From a checkpoint of a small contrastive audio-text model.
Model: 4.98M parameters, log mel input, encoder arch quartznet, text encoder layers 8, text encoder activation gelu.
Training: muon at rate 0.025, batches of 256.
Data: trained on two synthetic voices taking turns or overlapping, over music, noise or silence, 26041 training examples, 149.4 epochs.
Rows from block 3 of the text encoder, named by matrix and row number. Rows with one number belong to one neuron. Each number is 128 + 32 x the weight over the matrix's rms, rounded and kept within 0 to 255. All counts start at 0. Numbers have three digits each.
# fc1: MLP up (text_encoder.blocks.3.mlp.fc1.weight, 512x256), inputs 0-63
# fc2: MLP down (text_encoder.blocks.3.mlp.fc2.weight, 256x512, transposed), outputs 0-63
fc1.233:133149110118103171115118106149111138127123176164129150094124195131109145116109084149137159124110069171195172157142138077095137142133099149144113108146126117065143148078088143099121078135103087
fc2.233:181159135156174093071108113083135069157145147176110085101112113110137145095067157110148138134130070164103163117134128103134157144135181121100090099109137194135115131152118181130121103162155169
fc1.234:127129128136129138131109121154117133140125119127130134115140129137139131148121126147135118134134144137132139130139125123128146147131119159154124149125101141090126131110138097124154123128108120
fc2.234:160141125138145113117156143112136137123151120148149138123118127101115114150136132141123133117132124137124138143134139105131125125136125118115126137153135112117127137118131143135131119130145130
fc1.235:175105116110143119122141088111130143096111113125131137134097161122149157110150125139127155100118117088168117169130154121134117136103119136169124117128117159133104145178154105115093085135087137
fc2.235:101149127156131125117141112151117127118156158149122136086106140116151108098160082160141149125074099094134069129109149161171126129114149104154123125116127153116158157134070141100161105146172141
fc1.236:202138086099153112086149109168137132123101139086130126088086095143148101124131160123122120090140127124133152170124121178108140172148179073127152118086101136105127166105153168156103136134151113
fc2.236:090092134110160133124126140104140098177160114128169103139171173130134140118130064156109124182105072130074164149154107123159146122144109153102133142150175150098185137182073096160131121110128151
fc1.237:091107159157173222071104071154111139124154126181065151169137096136156142149112090102162141137118128148096160165159109096132105101085141150149190098118064108127132143101127120104129109141123200
fc2.237:061119151112115068173152168093103130146173143128198072112118173120089149146129150159085156132195139105137081132147134165114127109156165084134127193132171113116151159101123097104105162133140119
fc1.238:171105153094137144125102175156138157137134104153086167147134145156108136136159132107141156140092140157163136139126103124113127097161179141158130153153086141104094110121126149126098104107125141
fc2.238:087154110156166085164074108098078144169160046110086121129165144099136163096072199170141123159149139150061114121108146105105079103099167128135132133113144161114118152142148156177144131146120102
fc1.239:146089134080151159085084040101143067032101122139190096082134154165093164152105123097114162140125103182175110143087081244140146121110175097159149152152174122137131125121112108103103159127167134
fc2.239:171151138074081123158145068137148171168194156067113137154155116128145087143148060183121090087145157119145133107144117025125126142117129150093144168108087149121101142110142094096056081119115145
fc1.240:131164141154173158137200108181151130112126078121126129193082135123127099109150107195192072099117145096065178161080086096164117095118122169070101090033121172116184109148158063113112127201163180
fc2.240:240114165246107137191104117124156073063113089177118163184109137140126112114155105211146144122088169184113123173184120175187089146111114184130022110114131181186038167120145158114139150149152059
fc1.241:132147110090119128201050083151132171127087121176112122087110134154118161060166110160115190065100149074185073135115131126099150111155128086151137080104161124088158113194068111102132090081146161
fc2.241:106111132148154114098102127126109171185194127093133115108114141104088061130174132137169143118125132112130153111105128158122187076169104129115154119099160073117163120154109192138066108103099152
fc1.242:124128085136071188127089116138082170161174120078136109133121147105121130119115092146111055157096120133090147121147157117131101115073136129151181125125101115160083093167105142178097154115167110
fc2.242:138095160098118103099113137087211136090097141193151150188110147087113177137091084125168146115122169112143114122093132132150158113109161143108116153136121171144162116138104080123156118150096140
fc1.243:069123092141132180140138179105126149120171120155075153087116138067096143131106046080140151124188087073115199141156150096149198089092090119165107189108080166092106122096130170121140197127103167
fc2.243:095100131099087129209089114127126098089130140201152160156137130143135078183156077072185095132082119120084151166131122056101134165203154119084171059150181148117103174124053058202093135223144113
fc1.244:130137112133128122129130134129113115149132129132111128137120134128126124143118113115136146134110126125132142119140132127124123122122120119147145134135134137126131129140153119128141133134125122
fc2.244:119126109146121126131133125115127143120115124130122130100126131127124148161122130131120118137139128129134130132123131117126134111111147144124126126124123129144142122129139115138121132139119108
fc1.245:096233169100114099139166132183120109105123146122203142047077072132173126096096093101126137180043164090128148127161134092124178213156060189149160099082137139141164126133137131084172111097149050
fc2.245:176115134150080130148175091143142155173143053117173196123199088122110106141068151129122146152188090060160121159099129097190077087136126179058112182162106147093121137136136080160146141133087145
fc1.246:122193166133047111121131153140136213115122136136097158141133096178131115087116159177166145123125141121148198151133111092094135141144111161082164164208140084078113120168127118125175118181110177
fc2.246:167060144144153076108096106117179144095172107189155109120174102111134136153148146070090146128109074098129121114144083154143065107142158098192112132090158102168119170092138127196173129140176133
fc1.247:171098100103116097115116182147163114175130104117089165173163139114147122110143137087090159126137095081178156144163104079125173106067139128112144126175178146092126119165152126125117149096158094
fc2.247:119168128131113125132150100098143104149105139160136132156109139138090148108122143127158134164115159168095098140144136116133111154120148149129095132140070073132123113132112101108172135122133109
fc1.248:104078144141091148187093155185166114047114185140103129109097061121098172098104150154127090193114161131127142114175063143109138158113124094123127134130134087139102171087129175078170152144160085
fc2.248:096146127088098120109149098107123104156156184066161139142098108035074165126163164108156178084123173095143100083078111129155105059238106122153095114103199125118158147163178084152088157161119174
fc1.249:091169142142079131195071092100098088094103092096082123064113103133122170129138102122173137155097124107128100133155096124149133152078147141155127122144129124090138135211151162082163143160093193
fc2.249:115158115141156185131190124138177132118138173111099128159104062090120133214120095101146111098162109099088084124105131111064124185139141195084081132065124127138198216098096126136056166159120044
fc1.250:056181091116140024072085132071129120198090076079247100135087224178255143136067253095125114126100126025168131123152122172063123105116184163139103093197145212075067209207200155000062111240059144
fc2.250:060175138196213122140105113143150111056158109092092157151164062147088177178133095230115048180140173179172151112073143164136217143137138127035100096176141169064163084139183145124187076146116210
fc1.251:144150130131109132111107135155096110136089155121116121153113122106135110132116110159142142126102141154130147077119131124113139132145142135123125154130121109132134146132113108120149179145139147
fc2.251:158142149119109145139156181123108129091132125105097102082176129108118112141133130118121121112100116145140100131154138149120147150134149105137111116156097114077148116138134124112089155129139153
fc1.252:129120133116127118135136129130122130132127128123135134116140121133127143126110123125128148129126124121128127117129138115118128136122124120133122128135118125124122126122124131134120129119119136
fc2.252:120121126130109123138130122136128122117132135119131109135121130123126113123131129130144125119128135135134147120142125120133122117142127122131127115134119135134135126134123122125133136130134118
fc1.253:125084133063106143000153139137105115164112183175175168103117129165073195160106189095090115081156181164140086124170127176007171185114163082178130091180172087148100068108148131134125137087102179
fc2.253:152067121240154098150018100102160087119124141079125109133153067076255151116081108039193108131164187136086141123141184113176077117197155186129133171172132108146078118155138221127170126128158014
fc1.254:145183080157180084120200166114020181031071158076146182122201235145135113108158134129165169098184141128124149137135190108097116154119122168161149044115137147191140077146214104177135089140137136
fc2.254:066105168132085113138052104171082155151179094162179101135153136085151075025127152159094088180091178059145095138122093073171142099114149182192127133141116129205116117157195160166193092179101084
fc1.255:107136143137152137081119116071125131099119072082089078122139140169186123147124137133137156101146111119159153131105099137114153113099144146108172170117159169141102102143158194150132121121131096
fc2.255:114156133138131131096098096125161150158147094091143181147129159145178087173119189112104158120146128162161162134179126145098154000116160173123084123109142104114126105081182104202120144179158093
fc1.256:115096141119130164123130123124091150138149143134116117127130107135118090122136137105102135122097115125125162150119142159123135144128123180136124114116144168130110135137116124127132136135138112
fc2.256:143145127147107079105135141099108142165148125109124131125131157123120106127142127161148162126136136135158106110130147127158149153107116101098140138135106134120164103145103133131121125125097153
fc1.257:122104138132101172101107174131133130120166148154093073151057154146024165086139110141079163124108118146132138095039094134091141076153057128082096202083131098176164120141104087137141144040140142
fc2.257:154134108105153104139098103135087157151116091067156129185178123173085111196165171102099056124112209136132142159171128140162152139144057146101106109158153147184087168078076144117154139103104171
fc1.258:129130102113061115138119143160131111139115158159136155075164128138121153130129126129112137112120116079157130190170163114104130142108113178080095100172071143068130073154172125144120114128137137
fc2.258:130121140153120098113168155146147101095146138112105144146151187085089200136175091135105100144064124072133111102085078128130090159178105161099139129115097096169126107152117170090179128115132068
fc1.259:175144111141146126145174090174159063108099102124180124143153094207103167198142070138101100107086109043109133127091156143061157170184119147115115142077113135177114074137144158122146096152156084
fc2.259:101117111120107139157067096085107145114160154140087137161122147130130150140196105136116137080135118152140122147112064141153108120097190101085102114162140111207153137131128178139161177125136183
fc1.260:168096136176047044162181118130098128106099154148103180112145133101131112117074087147183099163198120156132124135195154105084141119094108115090092107105104149076035142140113120118194102087138165
fc2.260:128164128135123128127164059148177116067180141107115113126123121091059181187135156153103144086160097068084157140155082190125139144219072116120129193078095153155114104105165116152082187158138066
fc1.261:136114147066149157185070149115140119069133136142175074113153069140051191097146086138084087125111187212149086159154146060136129182119198186145091123103137152094102172135102164137183100080098224
fc2.261:104043115124104093152170134115168116157168129121094194144112111159182137131160147123097069137094072147161079163124122071109168088129061097159144083149128076167138145119139091150136152139126123
fc1.262:171135095086146164126088123091144192180145099103139150112098166064153129108150198089170151063077083099174183126134120086149111144056134139123104112113151085149088144155187128135140103159155123
fc2.262:156179142141121053170139132100100070081153086163182141162083117119176160107103095161090108162132126070102091156104157139115159152123138114089153147129047128143156111162131095107150145152106132
fc1.263:102139110111109145138148152154143149130119103125150119126123092108120115128141150147115098106118162142127136155091123134158088145140106124135147142127125171142119180121113154130143133159131143
fc2.263:113123143099112089100118125132112126119129119142167113140133149127127137139091118125131125150172142128138140103169126103129152125141152156114130146143153112113129147147135114093134142104143122
fc1.264:122133103100147091087101144070147180150160130133139065103130097082109150117093133106104142117165182061136108133107126127112124144173163186131163098146131187112149101146109152133091098127129090
fc2.264:171125163161162104134146132105161147125134110090117122150078106121141175133153072131143074099136106102114085133126132112151163047135150157148153162105154089113165134178097085113119101122135098
fc1.265:115118151127111141131138141129158092129141105144120108113126128147125139124119164127118120132117160151128098117117111139139127151120098135118137123146118125119136126131130144124127119141130141
fc2.265:139122135147168132147125126143116123112131132156112135116154120084131114119109111128120134140142119125130123143125156118138135115121104108137149127104113121126123111119143122122108123139125112
fc1.266:117140121157122118138120144145127136128116101100117117133115128106114139125133133126137142147135117149111125121120122135130107129140126129135126116133139145136106118116119112130131146126129130
fc2.266:116103143113121131126158120132131120126129121133128118169155124109143125157108107112106143126127138124116111110135143115132121097116119145149150130135151108100145144132123131126132134128111129
fc1.267:134135153178128111093130120090151127126112141145119148094142247144115115085108177065176182062063095134165140126143101142140120122120136165081100105153131115174127135093158136117113131075131150
fc2.267:139137157107149125114116115146155141162128124086099178121054074105130171209161117175135080187170174158139131143142192127140148129153113143154144080157131177143130116166114163097140107131151134
fc1.268:113134126128122135125125114129103148140133133141128131096105127143119144122126130131132103140144126121138127115121120120120124133121148113128123124118123125121142126134127127122133133140138136
fc2.268:115122152114148115135128118119115137123128129133109140152152156122124120100131115122134145151120115122119110133124149118124136124128114116107129134144134119127130141119144124131125114137122136
fc1.269:134167121138074081160167136109117145109174122176140106145147083121123113145165148099103149104115147034088115159089163102177149101129179139205157143144162105188078162126150155118198131185164139
fc2.269:112182172148087118126100157049086116151111142121124135101091157164063084129098098127102108103102096116194115075056079106161164158109160103116147193158171150112143104151142165136113123165154155
fc1.270:140158207098159160136136198100119151134161109233128200121113104065123176119184123098190127173105138172117109121162179112166159095121080186155091139139066088160105119120099217172158153054126198
fc2.270:158097177135116122118136079128149143092129189078118109112103098133122110135158143117095156083121154105134119075075091132133104068116156145127139128118103132142163115112168116116136116199105096
fc1.271:125154100132118085117134143101162138117118199110078139139139113150071145135163147135163121128104099129172111143142145087113104106135160097110108117132153161126113134157152136141123129117063129
fc2.271:133108127117139105088095114152116099207137087116147198077208123147142069165081127120109165114120133106105104117050130132141166133141058147078146172097171107113126178163103133162051080141141178
fc1.272:129117116125127130122147122147119130135143110112160113140102127110133128100131131141112118116110105113137082132131134115113143141106127129150139133118138111096153126115118128127112122143127129
fc2.272:127068118102130126141160087091144142130107124134134123109098131073156114127123124122128128119151138137123137133128107133130138110137115131128117121170112135092118121115124115116115143135110115
fc1.273:119064091123118060123135087138207133208100126115084079124158116033147087110133130128083137143130164182105102126170081188123107070133166197112068125129129134118145130126196109147174111113125098
fc2.273:152163118147151158083102100132135092078145074129084146111152188124141159182105099144101125092140036142075134115177104091166081132184175096121146129099130106107156147138112039139075131110181212
fc1.274:157176094183124102124073133116144110104150118134130153166151096145152160132112102116098117172101202175138098113116106147117112129104104133107180088101181114141138140108148122101150122154148166
fc2.274:133138140134125153119143101146123094134128099145137123166156127097125137164150172112164112092193106103127131127143075107131122141107150143110114156153155163122121181104137106108168111072149160
fc1.275:053166149153116141158118182134128171148135145123136189172183109187096136187116107119179157130094131110134101122091187129065081150114156197094094113129081203207162081112130117143192157167154213
fc2.275:151160116121130102211107106105107103147140056026115079098095169088174149169136145186174098166196108106058176147158087095043126111160112138161062030139114173159095128095154124085102086158122114
fc1.276:138097102165090147121077133141101142194170158103159202117182129116090166128098119180160050139127146063147124134132165080087106142126113115132160102153121138126068058100146094089068156118127170
fc2.276:136094133161127141125159154035116119128113100117052068111113156105126200203119155086139122120121147119155106087144152208094148151158134163142135106117156109103109205119167180161117150113159129
fc1.277:093151128145192144177112131088109095130071109116124073118109082167154141143132068111091131141117060142152152136136123121128137185109123127126169090147096144088156127125137152117100102117138115
fc2.277:105099076113106162099209152153098160101146107125112167177166164089103123097111168076107092169091153147137131139127106138092184130133061135157128130126140203144097081145128111138116178176115165
fc1.278:123131119161138125146140151111129157152117121165109131095130109118105103116110155108118104115142125149104127124113099137126106119123128121143088112133101122141126140115129142124146142121106127
fc2.278:151121124128156118140128132126121125158122124121133126140133113129119118146110157095110149112121133127117100090129125147127092120117121124119139152151109113091134135109100092125128100117124132